A small image VQ-VAE, trained from scratch.
Model: encoder arch mlp_mixer, encoder norm layernorm, encoder activation quick_gelu.
Training: adamw at rate 0.0026, batches of 128.
Data: trained on scattered letters and digits in many colours, 48750 training examples, 32.6 epochs.
Rows from block 2 of the encoder, named by matrix and row number. Rows with one number belong to one neuron. Each number is 200 + 40 x the weight over its row's rms, rounded and kept within 0 to 999. All counts start at 0. After the name is the row's rms in percent of the matrix's.
# fc1: MLP up (encoder.blocks.2.mlp.fc1.weight, 1152x192), inputs 0-63
# fc2: MLP down (encoder.blocks.2.mlp.fc2.weight, 192x1152, transposed), outputs 0-63
fc1.1115,106,165,146,211,242,130,179,226,211,242,166,152,213,181,202,200,143,169,214,150,176,254,184,184,155,149,200,211,280,180,205,164,206,203,193,201,248,156,230,235,138,180,200,210,178,208,172,97,279,255,183,233,184,245,197,259,187,160,210,218,144,185,201,257,141
fc2.1115,127,241,219,174,224,216,246,208,184,221,232,207,224,195,230,134,293,256,237,211,254,192,250,141,143,200,151,212,177,217,184,230,221,227,205,220,201,283,249,145,258,209,269,191,232,198,198,243,127,231,206,179,200,184,233,112,237,204,132,109,202,249,214,178,270
fc1.1116,089,187,170,216,149,134,259,201,170,203,180,223,145,129,226,196,106,173,172,228,160,243,210,230,203,132,195,159,304,125,193,169,179,195,151,167,149,196,164,191,184,227,203,157,200,285,233,153,244,173,189,197,237,210,202,185,148,180,227,206,216,183,180,209,214
fc2.1116,105,197,223,164,218,162,284,191,232,184,111,205,219,291,189,197,176,141,203,214,302,182,95,164,183,243,205,132,197,248,180,132,215,234,265,169,256,191,137,209,222,203,232,232,196,193,215,250,272,195,216,252,161,175,243,180,235,193,194,208,164,210,175,236,187
fc1.1117,088,225,249,181,158,196,195,208,191,305,162,182,176,172,189,260,229,169,260,145,267,215,206,203,167,235,238,210,260,257,130,218,225,236,198,186,178,192,213,195,191,182,281,221,207,147,183,142,206,170,158,166,212,205,144,182,207,136,187,185,213,132,176,202,182
fc2.1117,083,208,248,198,214,176,198,195,202,204,246,229,101,206,242,239,204,204,155,225,119,103,201,162,193,215,281,148,219,78,178,189,176,155,97,212,207,240,153,228,204,223,199,106,196,181,299,280,208,244,206,214,192,186,269,227,194,217,155,225,197,96,255,201,218
fc1.1118,092,169,286,229,276,213,201,183,267,272,181,237,196,259,126,198,215,111,228,193,258,156,145,210,205,153,233,212,289,213,203,165,193,210,217,160,268,245,187,198,214,194,222,232,129,203,204,186,238,256,188,263,179,249,173,202,277,149,176,211,151,181,127,233,167
fc2.1118,085,175,202,158,184,164,170,180,271,174,191,154,254,205,194,215,217,210,191,362,211,205,226,202,240,205,186,175,173,287,260,201,189,235,258,163,152,188,191,191,205,162,164,216,230,204,187,129,235,180,211,197,167,171,229,53,263,218,184,209,262,285,164,289,192
fc1.1119,096,199,180,209,226,111,225,188,243,251,237,217,191,192,211,147,262,169,206,210,127,186,149,198,185,265,119,205,143,172,221,184,193,239,196,104,227,254,203,163,167,180,190,176,154,155,144,215,166,178,189,204,212,272,184,185,263,195,236,224,218,206,190,201,259
fc2.1119,105,214,219,218,155,287,169,171,179,138,172,173,228,196,202,238,261,163,243,266,181,216,228,171,161,180,234,175,231,195,207,202,187,205,216,246,197,200,159,222,277,168,167,165,205,207,262,137,242,167,198,118,180,138,169,179,123,198,151,218,225,160,267,200,153
fc1.1120,106,202,221,184,298,192,258,197,246,183,245,223,129,202,114,203,142,170,227,198,216,244,293,181,170,215,180,206,196,200,162,179,196,201,247,184,257,198,207,176,207,199,160,188,239,172,189,155,225,147,186,273,152,264,161,208,207,130,236,155,159,248,264,203,276
fc2.1120,075,197,197,257,149,166,283,147,253,260,205,229,174,188,171,127,238,227,253,226,192,174,227,164,194,229,94,219,144,161,214,171,205,187,278,180,160,213,229,209,168,258,282,155,170,194,198,184,184,173,199,206,182,213,173,184,256,244,150,277,191,239,163,224,212
fc1.1121,103,223,249,226,193,244,174,199,201,220,227,216,161,194,159,196,163,187,198,155,148,219,272,177,157,245,197,310,175,186,184,193,207,116,297,185,215,165,181,205,270,178,260,207,236,210,74,205,220,202,192,288,141,190,174,208,173,251,176,162,202,194,261,208,186
fc2.1121,122,189,185,191,203,213,210,169,190,232,202,193,283,230,155,160,166,232,179,227,139,218,197,269,186,184,257,114,187,207,218,211,178,178,199,275,170,205,144,184,174,197,178,157,257,175,193,157,201,250,168,183,240,200,192,248,207,172,191,305,239,220,175,245,243
fc1.1122,081,149,178,239,182,282,221,240,190,270,178,242,144,164,223,255,237,159,200,208,178,177,165,189,236,167,237,227,174,234,189,206,227,186,199,105,176,243,206,216,230,211,163,173,169,202,200,172,234,204,195,321,231,152,170,156,205,233,136,132,192,204,171,253,174
fc2.1122,047,216,176,249,224,154,231,140,211,243,169,206,138,175,154,205,203,208,207,172,225,207,271,257,182,158,249,250,281,183,192,161,180,250,197,191,218,206,195,190,254,202,217,208,204,167,145,160,153,195,179,175,127,243,152,155,237,230,169,184,206,208,217,177,245
fc1.1123,084,180,209,209,221,158,149,247,243,150,208,203,188,194,239,236,193,151,192,243,246,224,234,161,247,273,199,174,100,221,200,173,241,196,190,263,252,168,159,246,197,131,185,177,198,235,162,167,266,156,198,192,227,277,197,207,154,215,144,200,157,190,121,219,135
fc2.1123,066,192,219,214,166,286,270,168,215,170,204,160,215,175,203,115,224,232,235,255,207,205,146,151,200,242,197,240,318,227,209,158,204,174,266,140,128,217,265,176,222,234,248,216,247,198,231,223,276,231,195,228,166,85,160,168,171,178,186,195,187,153,234,186,235
fc1.1124,110,235,237,196,211,160,158,243,254,153,187,172,258,201,213,200,221,203,262,109,214,148,184,221,163,227,197,214,245,146,229,141,220,278,160,227,232,217,263,155,184,140,178,194,234,218,243,205,143,199,195,203,249,258,207,240,258,226,201,199,172,281,179,195,161
fc2.1124,117,241,253,237,239,199,267,224,205,185,179,279,137,186,183,155,185,142,140,209,261,148,229,180,197,186,128,184,210,177,228,205,177,193,174,200,187,196,175,163,150,191,291,172,177,208,272,187,218,235,164,217,177,117,215,156,149,214,191,196,170,78,204,222,219
fc1.1125,089,203,204,158,161,201,215,295,200,269,357,165,179,227,150,265,189,205,189,166,183,143,177,137,203,214,138,173,256,177,170,201,186,216,256,136,183,223,169,133,165,280,241,135,212,179,188,219,193,214,230,238,173,142,195,144,179,150,208,227,184,183,213,268,161
fc2.1125,084,214,152,189,126,190,178,148,172,200,173,167,230,213,190,198,186,196,235,235,207,217,237,306,149,164,284,194,146,225,211,209,188,172,228,209,172,211,169,244,316,133,135,207,244,193,193,210,200,202,163,187,269,136,224,180,217,208,194,229,201,268,221,199,204